From a checkpoint of a small image captioner.
Training: soap at rate 0.0018, 9600 steps, batches of 256.
Rows from block 4 of the image encoder of a small image captioner, named by matrix and row number. Rows with one number belong to one neuron. Each number is 128 + 24 x the weight over its row's rms, rounded and kept within 0 to 255. All counts start at 0. Numbers have three digits each.
After each neuron's rows are labels from the 100 images, of 14848, where the neuron reaches its highest value: "top examples" is what is common among them. Only what is clearly more common there than usual is listed. The data: made-up waving flags. In brackets: how many of the 100.
# fc1: MLP up (encoder.blocks.4.mlp.fc1.weight, 768x192), inputs 64-127
# fc2: MLP down (encoder.blocks.4.mlp.fc2.weight, 192x768, transposed), outputs 64-127

fc1.622:145121088168139157124169146107153151111152116110136156132085158115164123118111148077181137136117070120150114127097113144140170115104156112145111098106156113136107092148149126104158106110173127
fc2.622:102123117104139163157104124148129129140088165155115148137081111116151114127122126140136166132128151113139114130172191108139132133147094144157084151150128160133116143088106139095130105180118141
top examples: emblem: no emblem (91); two horizontal bands (39); layout: corner square (33)

fc1.640:135101127129095133125116115117133123180077122105142088087152161129116106124124148140086122107121134123193164146138155171128168128127097125133089133134120107125098117125069185126101147090127106
fc2.640:116157089102154153100142080106148110133144136128163113137164138074128091164132127120118124118075065135129145097109102147138161084119128083115125111174098164127124084106076142092139156116126170
top examples: star (47)

fc1.599:084118137130086138093141127097140139110094133160133122106126095151107103095126153157089159115111092165159152122168100114121089110140081107145147125085155188142144175145127125111156133101161102
fc2.599:157091154124124122157110141129131122130098135135126151162159142117103055097145132150086094128106102155107132114161122144130120093114078127126116110147106158107148115169133134122119130101133150
top examples: two vertical bands (26)

fc1.271:125122113122132138149125142126090101124131126103106105126176085128115156121144132151147114143142108132138113168168092144154155131103123173141106138123115114111158131117176141169125131167136128
fc2.271:137115126115163132112147117128096137107139144128092137109157158130131109102160104133133098110065111125150187114139137092104166104127124131098124134088160160168087115170140135145155147086103127
top examples: saltire (26)

fc1.360:125151119139119141103108080136143131114070114114179105154136140134152147180132165151136135100127118117106121099130144109181110103120185140175125180100127103169112163099100112102133095142164114
fc2.360:099111078116147126072116119109075144100121106146126096148106142175124131150156122151167156117110130139085180118129100083129153129142157157122177132147123139120125111131147108150151092142136120
top examples: grey (99); emblem: no emblem (76)

fc1.628:096107101155129105122096174201156118078109082104106124120142128083142119124144136187122129104155120151120103147145101150132118108119102156131070139123146151135143053120108138120107120154172096
fc2.628:129091117174119115134098158140105116173117138154106131167111175148091143131157098129126160083139169120112088131136156126124085184132106133140139142092129173121128131126127146132108151123130164
top examples: upright cross (60); green (49)

fc1.604:120148097134161140149136156153114121165136163122147135114167110098149147133155132119133079172130066121114110144109071118137119117132112187111117166108177161113099124093152091095149127126075115
fc2.604:131111100130107098129144131116098142175123165115110086110112170101121132096119096118158171098131111124161127160148094124122138127100196139117132126124131149158128073094131137099095146127127117
top examples: three vertical bands (53); offset cross (44)

fc1.440:118117120082118148126179156132128112118099094141108102112123105111159135121148046141111128131146098168192118117108130135146098115136105135097123126117109119140113106125148135101132128151156141
fc2.440:110147095094153145078132148107113130173140136127158067159172169124147140101119120136158147126127135130092099091125089163114213114149144129121118146119140178145122120154128135121140102133125130
top examples: many stripes (26)

fc1.555:117099133126127105106105162134124099115105080136125153137144139133159128160083132167166118113118162139096106104112130150114100174102127123142090127124162114142134077141095110135112144191137121
fc2.555:137109171168132124166122179158142107148078104149145163156111166135134110132129104114117175096127120141148127111132133126078064171131121101173109142133117137105114083138130120156111140095097167
top examples: upright cross (50); corner square (42)

fc1.726:122158124128147113143151120141132084129140152109150157133126124152151133166099127102131122113134115108083140076120142175180110143124119126146117136148122126140091170125073146129154132175159141
fc2.726:121114120105109135102101122104115084131167076128113168160135126135104114142145155182130137123117137126149128139141132075075131164114136161128169112112111131146142127154160149160163093100103118
top examples: grey (100); plain field (41)

fc1.353:119116113155127154129153160133124157082135112125117192123075084117140113146118088121119077135147151107072083107116100121097129144115128121102099108146127088122170170084123105102170154154168144
fc2.353:142138165137144111134138111124147154109154157153101095116147172120119107067068117154123158150107115150099151119088088101152092185091125175117121130119103182143144132167087119115116131130120131
top examples: offset cross (26)

fc1.18:120124134151114096138175144103137120120132128094092166139113118110123118117131158141146071091153125152160112119160156125095129112134120163115121103102124097109129070141120145154136154144183147
fc2.18:146106138145151154158156132140106089104156110123140143135111184146150150132172101134088161131102121145156192088106168136112129167107103095112132123100125140168097115139110143138105122141131206
top examples: flower (45)

fc1.729:145162090098125142123121139141113094097065092116090137118169093153157119171093107151115129216110126126149127162122139114137109085145119144107136153130147119106132119141103126146096110142156086
fc2.729:120117114121102151114160161128112128091172150143171109146130128136078132128172156123091123107132142126124109111131161079139167161138161149112137101149100120116094130152191135084137103074093140
top examples: orange (95); teal (71); two vertical bands (26)

fc1.381:108111101135129174176144125123166151132146130126099106098083163104128124106087136121151092120098123121134150134139126131116184090121165121147135141138128121124115132125115134078158074185145105
fc2.381:163126149143136117156111151136143192110102098114154105145144178135171125147155110153128133166090145092115109131149113106148121102154174105134089145163136117123133152128143147118100120132144144
top examples: three vertical bands (25)

fc1.498:142134155086086158117148157123081112144106115174110110154130105153140160151129172153118162112136157129120167107148155152108158148149094122127110125113106159144107119123091138125128125189140123
fc2.498:141164149111122092101124166134145121097116118088154124130137156147108143122105176170161125124081111114143150100137138148118109108149087096115064117123103145095144078154140138154173141118139158
top examples: upright cross (64)

fc1.406:121136139118141138111121146102133169114138098089116106135123120113167109156119148118134150084166089125121178135135113146148120112089185135116103141153107123139103094144115140098108124128104100
fc2.406:096140151150165124137136149168134163105115152102106119100119182111117111121115157098136145119134093100178102166135146093171137095164096125167147115149134132087126157105158144163091102134108079
top examples: saltire (56)

fc1.260:101111135142155129120109143097131112106136086134142134157154154152099124166167140141155106058147117156116142118142152148107097126146122141119102182164112143117095112116073097160125131151147123
fc2.260:125106115168131137149091178135149110142136116132122152126113164139127120114109136088106143072128136125118127102181123137133060138127120105128127115123144152099102152127174154139119144110105124
top examples: upright cross (30); corner square (25)

fc1.478:146152102093103147120081105122178123151155136163129119146122161159135107172125118118111127141122196139112122094114126171165119110136081135110127151129134099103141114158133096059106156163137128
fc2.478:174123167145147119109162138148115143152133152142143153119111098154136094117157111096156108147127118132129112096117117157118062101111147126143102137155120102083156125137143118080145134095117126
top examples: triangle at the hoist (54)

fc1.350:100127128146107138119115139158172153138112121162149094085149100099189135150107130133153115111105099097145151149147110162154112114117149147137137146081160114144125168129139176125150100159121139
fc2.350:120097101168155137129111142121180156133111137100100120109205173139147146110147112127109168152120157095131088109132134082160099149162151127154175142114093133150156113097159160137120129140083111
top examples: three vertical bands (33); offset cross (30)

fc1.390:134101124146159132112132111138109182129107140135163124110113081123086132123142095120142166140124117167137164118130190107161150081112103134113125104144169135090139091128097090122157104169127153
fc2.390:173120144114113150108129145120169133119174094131136109145104136103104142117147115141113122081136113112146145126145147094101156170172146129097126138143130138088109119113180128145118098109121124
top examples: purple (97)

fc1.563:144126130163109147121152100144150159121171116106093167117096159132151115172145143150104129132136106152125147164145120166134113158142140150098101179161109153128180073116103127097119123139194097
fc2.563:094121095122124161134096131126121188120139150167092164170087150154112141184107120158126162172098154100143123075086112168164152095084153162118102103124132083137128092119128135155116087114133101
top examples: purple (49); diagonal band (30)

fc1.48:094045100090128158140127076150124159115144116132138144138142098127088126125120152140058166076130122136101087166108172088144151101149126133143141147112129123116146126075156172106143113152086074
fc2.48:167133114101117115106124098124151095107162112123081155126122163131087142125164120128095127158101130111138134089140104091145102105121109129116143151099134131129114137132125102163080137089131140
top examples: green (74); corner square (28)

fc1.616:143113064146140130127157144127148137118141039161145151168131107152174155148103153148164133118146114146125144166146098153159100144158172120102111134134146140106109124118152128088154109128086133
fc2.616:132172142149136129103122110131106150128107062151164134106121158106119108148102118139160137133142175131167130106141135122087141122114113080116131119105109149117125144142136115131149083109097112
top examples: orange (58); green (52)

fc1.756:130132127140103126142134105127142103117135135137126137130128160143140173136132106155114081087137173140130129133119132092140109149141108097137128148146141098111138131145150105113162120124126133
fc2.756:120118136098130162180106160127094167133142134164126132152125085131113092163122131142129128164145130125143097149143131112149117151160138123148163120150094150118148121091111125095146132119118105
top examples: two vertical bands (25)

fc1.187:112116111113135125146105126140146132117114131104140114130106128167146148162146114112130091107114140107138105120134107081106119061170142090107113135145094106081134177134096132085159107126139106
fc2.187:132135143095158176104142112099148104122147143171175112106114137148119178129099136141101115164119125112121162117123069144120164095094137127114128131159127119134107136114132103116168137132115114
top examples: triangle at the hoist (49)

fc1.521:176128125087138138150088154123115099137119106141113128150094143175143157105079142110110107138146082114122134124146138128136135150154120092141134161071090119140156174126140118094124145127187089
fc2.521:121131146177122147174139112141118117112149127109113118098109157156161149138125107102139093109115141141128121108151147144164146098134122115118160131128102109143125131137140134113074107121095174
top examples: green (99); orange (51)

fc1.370:109175131139129147167121143116111100133106117075120136138146116088151159108134137116139144102115138122140125118106113105114149139128094119112139149141101131137139122127127109094157163124128095
fc2.370:131107091126075134143165143106117115140146155075103103180129142086175118118093099118140154107139144159110077139157171107193160104054131137116147137083116183125123142075152127155126122106120113
top examples: three vertical bands (68); offset cross (26)

fc1.117:118102117146121119172112124116163085138123100136143161135071117144140105115070120107109124114113126119163161095133121165145146150146136132096096138086125109126100193103138142124114104123124157
fc2.117:176132157145102131127128111135132133126118098113141119135104129150121104145161145092174103146143134110078119138105163124109157117124150107145142149120121125084135109165149153146145134129159133
top examples: grey (85)

fc1.83:153107102140130134136142136126107144118129131163129166109113117118148151137111150143145140139149151117135119152079109123126119130077133182124132146148114109160118126151118184120127132153120135
fc2.83:151119170143134156103131164142130158158104137124175135137142103091132124099140146128097159103106123135118130056114143139173079110096101152119133134117121162113142127133127127158147137122130132
top examples: many stripes (31)

fc1.418:192165101105103163162111157152115115143174120114121136127120130138123116115124133117129155144128147138154145122152100094128128162178116104123130133116142129150118134104168123111136123113146124
fc2.418:142119086150157102119094089103130144114120137090138121134116149120146141153136125117137107139093131094148149132145147106106131127110168163153135133129115144151146090124122112105155141122130134
top examples: yellow (58)

fc1.155:115110116132122094119127122177113145153095164086125101121138132126144149151151112134134119148155099107125113091125116142142102113133105144115141160105158145111104132062134095074172131104080140
fc2.155:104096090126106139169139099133158168152158145131104104142121138136142161110096127109164131135132097098122110120117103071133139173127164121087140166134132173109132117096111141101081179127134086
top examples: offset cross (68)

fc1.643:154106108140170120093099128094122106093129133109158172140096131130152095149140110148145131130154111121139147100157126179127125121135095123145108140088110090118188163149156143107145141148143157
fc2.643:153101174186161095128123145134122143130104117150146119133120170181116122100129137090149145150137146134152156120093140154141107146113108140100109094101134109167145144161149129113164147121127146
top examples: two vertical bands (37)

fc1.277:126102128103124140166110127155068127173145121124074117195123100121120132129086115150145118099107144123120144107104109148128098105078147109105128120161112134102117105140161133105151097143139148
fc2.277:159136155170156131119113148123106136144120170163094144110138144128149147136060151115116134097119153097122181091119143081094124140085118144119140137081125143159128127145166101135132127179090154
top examples: many stripes (40)

fc1.136:167171138140188112095129141085118106157130087162124136138118139116157171151138135146105125130130123152142121084145111140169089100148108160101097085143120115154166172093136119162108119178134141
fc2.136:115153147129116154149128147126161117117075109147155115140110143087108157139146099098094148159138129098149139122148140122099108190131134142115132122122096141124126106085128127128130136099075110
top examples: orange (96); brown (48)

fc1.352:168128155150141163146082128154099153179125116097135088111133104158131139105127125116117100163121111134110122143106152098076128084115153132103105102141138138122123095139131123115120132098114176
fc2.352:108144146090093153137163133130149145155119121129136086118116183119128134113103164136140136086152145109144130134136109110201123089094159157131155118118092125159119119116110140162107126133081133
top examples: triangle at the hoist (75)

fc1.755:130113111139187133085172139125124122137137152080156124133084127138142112111111117157118133147135134137144142115183106144152108100159121178136106154086113120136122141151144156087134127174138122
fc2.755:160127150145110116115131142141136149130093113104123143142176166141155123143169093115086125132101139088119207136143133129104148131126112112100124139140142097132118130151114130161094145117110140
top examples: green (47)

fc1.11:107135115104129110125093160142152112089113110134067152112135120153141126107139136125127164107166143125134079076089127157164118131101121168078046145129124081114152151103139121143106125179138163
fc2.11:116100127142134096143119128128104172099125148130134207099161107099076148159138139115144128119085091122145148173127144132141106150135128118147133143126109144108170124144156146154142164121085100
top examples: blue (97)

fc1.544:122109153134139094147119117101124088121119093125146187117164119140123134127105174132118098165083140156144112119171121127087136139138091126136105147124109087113168119104169143156158142121161141
fc2.544:161136116201158150126107165139086075102109154126103140123127179136122130135121115109151101137086111119116170107120170109134137090107084148100145148086114124174118135156125118136067124137146167
top examples: flower (50)

fc1.26:129120121144115126102069129119122085122118099136153193110144127125147140133135132109128118152112127116120094140184163183106148108141105174112116137123118125128166118107142164137136157109167141
fc2.26:152114100168112136130135127120083087114134144120112128120125217127143098080103129111125118156079104107127164108106158092134115115103117098101149138117121125140128139141138107162098153095089158
top examples: flower (36)

fc1.610:144088159127146069120122132142110145147101136130150088151121099149149117144129132154103106146154121136139140113104118116132113139126129183174122153138120123162129136145127136099102126132095196
fc2.610:156145168107104123137133140118155165160163134101151104114082160149121109153087145098116140137128096133131126129153149124132087142121120129159112114122095150115125110129118135143095168111141122
top examples: triangle at the hoist (41)

fc1.40:107136087112102087115127146101098143140137109111077161127095125129120150144097115126145130107112131149119128068163107166112113121170118158101118082151119081082143124175121148127127113168135131
fc2.40:157110105182170083133131131141142147128122136166081136140191148135121137153181103144127132109112118117152152149101161110163128163109153147102122091136157144186164123126155110165115154100134113
top examples: green (58); three vertical bands (44)

fc1.116:093129138134118135112105122118145118111121141087162163137151080130162128161138121077142121143145118123138078121125158148111148137113142172119101129138085144129140096148116132126151133181182137
fc2.116:132155163192135152158142108099104105158125112103122163122132127117156145077129120101135126095143148127149171077126190110139088138126111108117120128097109150114112135132137146121112148114078171
top examples: upright cross (59); pink (45)

fc1.202:111084180126126102163154146140143138143114139140171127127109142130169130115123131142132139171134131100121130130144132117162095095157158138066129133097118113094108099164127098091170177120166139
fc2.202:174122126159118115138136088131138127159138148104112135095128151114058091103086134115130139175143141107132142144114143133113120128138162124126163145109119147147148166076146097161123122154103104
top examples: purple (46)

fc1.211:146133100094093140097084106159148123123141135101154122200142145112138158119122100112123102125133150129142127142116161160124138129167157117137087130149112092129152123142128145138125127152121145
fc2.211:116124186123093101141128122120104110091119103114129122134180134099161114129124140142154161146117110141197120110111131181156102117083134150092128129108103147123110157127127136145120170084087127
top examples: green (74)

fc1.115:118103074120103130107139160105148127119147093162138162144166133149116133164105133161171123152119113123131130135110096139171142164135144136091119099151110091129102162152139108152118140143118114
fc2.115:134118129166144148121147132074107155151165129149182115106105136097118138122167130083087132115141148138123117139114170134134149118111134130090141112117148119119084119118128121131124124088104108
top examples: orange (100); brown (57)

fc1.499:141147103125107115157144135086120134125127126132131135077093114133134132157125080147147122114141146126134136088123198095171123116142161162173118142143171167094114086129095125155162133141137143
fc2.499:124165149131092108131159147174143153160132101134188152152133133117127171146110131137104119099103164135161138129133145129166150126129131138128136075144116106130161121148141111174131132068120150
top examples: green (97); pink (55); three horizontal bands (32)

fc1.241:146112109138121110189151122143123118164146100133142111185106100124116124125112160180148167082119154118125150127096079160137095151105117117082115152151131136133099106146141176071152154144079139
fc2.241:145106155156116125125098175155126160078085120191099136120139118110154131135094125161161136150123137133135137081168156115091095139121091122104162130098102156134146110160137130152153115146099146
top examples: border (37); many stripes (30)

fc1.637:136106138147166121121135133147130130131104140126137118087105107127148173150136082165122130117143117152116057132123110122101128116139132128148101167101120112151160162134121126110121126133239148
fc2.637:094113172086094111139150133119132132142180115168150109145150142161117084119121141150133100144124126116112117149126097128126121161114147149124133118108160115074133149097082173152141108121103100
top examples: grey (60)

fc1.184:124153116102092108172161158106126126108183122196116134186102130164119114154142163156148140095134169136144130116125113115144129139147123157085130155168156195168130107131102131088132137127118126
fc2.184:109103160168144142147124123157109163106113113118122181107139084116136115135095177147156164166105138129145153044140135123177127164123130132138143099141129111133136110162101113122162117131127165
top examples: many stripes (27)

fc1.602:101151091173106120127091104124141103136095137157142172112128108123083157145085145103155110175146139120137137135121108117144121113122114168131090109137131138110106133133190107156123169161127135
fc2.602:164102135173122109125115144127079098145140127137072152116098137109112129102152073121109179117124125107117134114104180145141135156110128167096124128133107113149181155168120153132118123157135136
top examples: orange (50); three vertical bands (45)

fc1.662:148132115105145120141124105169096152131145091131062150139121112159164132122126055139137140168103128129117141096098127155131123127116153117115150147150110112096151110119095103132112137146083131
fc2.662:143101116123142119126146186161154108118084118109143128056092156136111113105105144124120144068130128106112100124138098130141133108121070095134088152111120193095134139112148111123103128120134145
top examples: saltire (26)

fc1.20:140123130070128111105095130139160111115149150137107154164123132150131160151107101106131140106136130143163145110093131129141141054113112103151150117146151095116076144095084073118127143136153097
fc2.20:153162129099090101109111093119110041134166117118112144170125115131100147180110149144094112140127127103102132087122162132119157142114165126107130101144077126107098126121141129128144123148101125
top examples: grey (100); upright cross (37)

fc1.692:163108092121118115109155132116134096092131103098130164144085124119139115106132139119134107113121141144157116139121116146134112142078141182111112117128140085102151107101180184136153139125132142
fc2.692:149132161173166121126120156097085107121108156113093163116186173162142124115139136144124111098100105118117175111109193079137131142131096146120161143105119131151094165145138109173093121124140185
top examples: flower (36)

fc1.536:104147167101130122130146127131158163130152138124107121133099118165140149139133122108186123117128143107145130135137108134113137131103147121121132110127076147111173109120107114124116119150097119
fc2.536:117166113147156138112112146117093132171107158150079094111154139131130141085141112139115103153122094112103127117131134145150106168139100133134078151139175159087156166152128105115124117077119141
top examples: saltire (77)

fc1.462:139152119141103140097108141126082165129154113141160148133142162132121091112130122105095177152126114131145103118097132187138136144129143122100150103122114115170073147158134085177083144134071091
fc2.462:091142109105139169108150094123148113149134141142159112086157108114126101154123128110146097146131104121078129134176151107160179084133131111134085127122147095152150110126120141156176106118141090
top examples: emblem: no emblem (85); diagonal split (65); layout: triangle at the hoist (28)

fc1.78:118100102102035116148130105134115142114114143121107128144139128118154151144126120130108168108081140161102137146115122105148088120129147088138158139123132102126115122134121183130131146127146103
fc2.78:138124123157126117115135132157155125136073124129118149119120119138100131123143141144097152139109119091107155130117133093130126132103161162139137128157087140139135080123138119149157094097118127
top examples: purple (97)

fc1.429:082145139072127099141154100134144174139155111101114123121140120142158200115122160120160066101139114124072128134092148126144142109093119133110139147145089101160072115136122160131119121125105103
fc2.429:138114138128102162137095104090096147114170140155110119149163147136113152164138120150133146113116134129144133127108112143121142155080119150109148134111116152139108166119097129140092122129113172
top examples: yellow (98)

fc1.230:127125126126146119149130122119116102122144122166143130101141085155162105120131122136119132143151101143143129119109087119136151139083142096138156096118143088086140120156093167102135144178130115
fc2.230:122092102118149163129089139123153109091161121117145105140137128092100147109093141142135127141113156119138148097097135169138167131098116187123168144178141146124149107112138128102130112102113136
top examples: three vertical bands (45); offset cross (30)

fc1.106:138134106093109087122105109133148130125186089163112133119105142192099146151078109146171131143136138128085165124117103121104093165161120094168131160135163111110109122132102125116121119105100187
fc2.106:167128151182131110111110121193100142095128090122138178109092119135143101143089140171132125097109116111134122111084151120180101112105124155144119109133095121146143148106144131162085124121129132
top examples: corner square (47); border (30)

fc1.303:085158126130124143096127117161162181142145167144099105149158119174121119134145068129180112123156117116111079116100131117137144106108123122150141112123108154130153136164102127127136123118131141
fc2.303:109106113145115128128123115129133117174128124130156099120144148099102170081139152139115097113113121108122139109119141141149106131111133132147080133155147176112137147104148137161172163108072097
top examples: saltire (43)

fc1.706:104103088141127130169157133130142177095129160147126132110101118136098127133129079142126145108137134130128115095138145103148153039114133153100092132170125137077123089111090117130171121151095119
fc2.706:141150117170117112109143166150155100135193110102187139165114142090073154157116121127101116100125135132138135137144136085137164188126115119132141087126120125120112113115172138162126087071127158
top examples: green (100); three horizontal bands (32); layout: plain field (28)

fc1.764:114138125131159117146143126102136071159172144113129171159129143125126107167123129134122139099124142105097151136111135139150102129096126152138141118125109103146079161108093135127091162155175120
fc2.764:180119147122107133114111109118110082125150070107112146148124119134133117145152160156148077105116147134134144101149129098079174138083179142115154127114092142121147124129157104147187076104100128
top examples: grey (100); three horizontal bands (39); layout: upright cross (27)

fc1.284:118155126112109101135092104111116131165148136083126085149167107159133170147119141130108113113136125147095118085139122133087124138089125110181096166107107135154099157143136120142137152115100111
fc2.284:137154128146161147137114133143135156145106146103124143137108180140134123118136138131123108099113134121144139119124103089159113086112125144149144150108133167142135137154182123142131110158094126
top examples: flower (29)

fc1.146:141101108127101115155136136131141125098146078147110129121114117146137125126128129164136105119148132110096144170100084162139129118119120097127108145133164104122131063125124150094148130110144147
fc2.146:109167143121143135118123145117120159129113135190129111097104105123155112144067183156118148146156131160125135082119104091121106126118142127132124135133098112159152108132142120129150124147115151
top examples: border (59)

fc1.388:105129131091102110097131165143131165129101079123132139122167076151135135131098118175158126111111128142160135099131102120112108156119126098122121201150148093153115164159073111136162190122100174
fc2.388:125106130115168099153147158160132133104085115122141145096169156100118130151137094162079188097101120131143077084136106128141097172144115120154120149123093117129164106114155118120116134129127105
top examples: blue (68); corner square (29)

fc1.449:101117136157160118145157144132137115117097110115133141095178120113150135136140156095104096177140159150140151139132122122134131097148125127154134138115126116090126124137101143087070121150144172
fc2.449:143100116124123106152160118151120114121115146136169109108135154140112113100134089155088113129104117120123116070146120158099108121103092131131105152115152171094157127136113137131108118116065188
top examples: two vertical bands (27)

fc1.566:104101091129131115121114167195134097103147127122116131133162102088126134136156135132177109143136117163091099133117145158082093161139080160124119140181135196137131137120092112110140158120176120
fc2.566:160118158138123158155156114139107146138130107120151138140135113165112081142117106119124105126116148119218127084156126128098099137136128122133140116108083125117111099111115129166099145134130146
top examples: grey (93); triangle at the hoist (28)

fc1.215:110137173094097136077117154140088139175099138128090070137141115161124150124133128120164172122173143129091134122139139153093097150141125112138115104149092146161123122113130122115099138196118139
fc2.215:132148139167133132101106186128131139138082141095143133152148161119133134125098170161139130111110119147119156097125137128113102116088080143152089143120106180108157090168150145141165143133104143
top examples: upright cross (25)

fc1.319:108138132113056139119129135106093129170122141137089134121133102134099147161122137116147117136180157127147079163117094168149126104127138153125165141111129126135135148157155123131121173121130138
fc2.319:142137127159138132107100127108104137171162136132093104134133163152110147104135159127127124129091141149169177099108168101119143100090127130161114142135112167180142113152180150145143121140126105
top examples: many stripes (27)

fc1.123:141110101106128108135148138102119075109126106112148149116153105121149090140140149153109120124101123142149090132152110141112137160097104162128102101086120143116150120095155127124148154164100135
fc2.123:166129132187112131116118153134092101117127148127127120164155172112110090107146124113135069127111138106122211107161152093106162084122111141107172126083122146157086125161135134148120136138116139
top examples: flower (44)

fc1.569:140120166136143133124113148176150107125092086158102099136079127168129156126117157127109144107122139089144162115107063142136095137147114100155116085167097126133106146143115132116090133138101162
fc2.569:151077174158122113126136126125165116128090154122122110133145138118127131116125165115120114146143099115107097095179141094126107129141147111160088107141105121144154141146123106123132153074121156
top examples: emblem: no emblem (81)

fc1.38:111150121152103106147094142158137136126124103094122138104124145106115154113113094104085164132158086090102085163110134110140126139102122165118119080120153129125132112156106179134176164137137091
fc2.38:132104157161117132135115127107110139111135136115148117169124157119105107088189108155136122139128177138120126110147150140136161146120125192112140152138096101139103141159163139149080117137132147
top examples: three vertical bands (61)

fc1.641:142161120105144142122135135167139120124138103124115105128188085091118150130118124144166136080123078166097135130150127111126126089161115097108143133117102111096153153085107111129117155155145184
fc2.641:115156086097140118108124169111175136113101121113156112116173162125139148112093111132145149130084121128132058117097123141112094125111121095134104140119140147127131090145126124140149179107119120
top examples: many stripes (25)

fc1.663:117107063164120130134132137099132110141106110151118164107107147143125144170090150149118104117120118112151126084123122132132131148175156152124152108117143128123145094147157079134153129111117135
fc2.663:160089120142153159125102172158163143128139137112143125144107131115088097083073105109133160139093160081159111123133139103112163121099133132127137124113153139162112133130111101163134125118138126
top examples: orange (51)

fc1.693:127153103201139115113121116111184149119139150109138155128125161103180125155111132119112124122119134142164131120114130156122141171149097134141101148116119130154136152127077129110150120135145126
fc2.693:086132132123171157143138159146112137137138167158107111131097112184145060110102130153121154144128154082118139106099120101130093116121117109103100106176132113118117105087138134140051114126135133
top examples: corner square (25)

fc1.567:153072123155105169135115145108126138182103171107141123110134100150152125113159139088102094103123150117159145115097144170117139102162142107126114124125108074124094099104085147093108155096116129
fc2.567:110138121101168167115154111093148120132141130099177060138148167101138125170117116129121124106125114099122105137132117122140173104091131107136113115140129144136130104108107132140132166080096133
top examples: star (42)

fc1.538:080120142087122106172157122145114155132110095128152131162159164105099169153106114114125126141134167153142162082159115114099166122124108188078082136150137134133147101103122100094107124119095141
fc2.538:115118140078151144137163162130148108139106104145093176086161202162117158129124104102142133117139145161159104134145126101164142171142115135096105127157131159130123151127129155119150145121119113
top examples: saltire (34); border (27)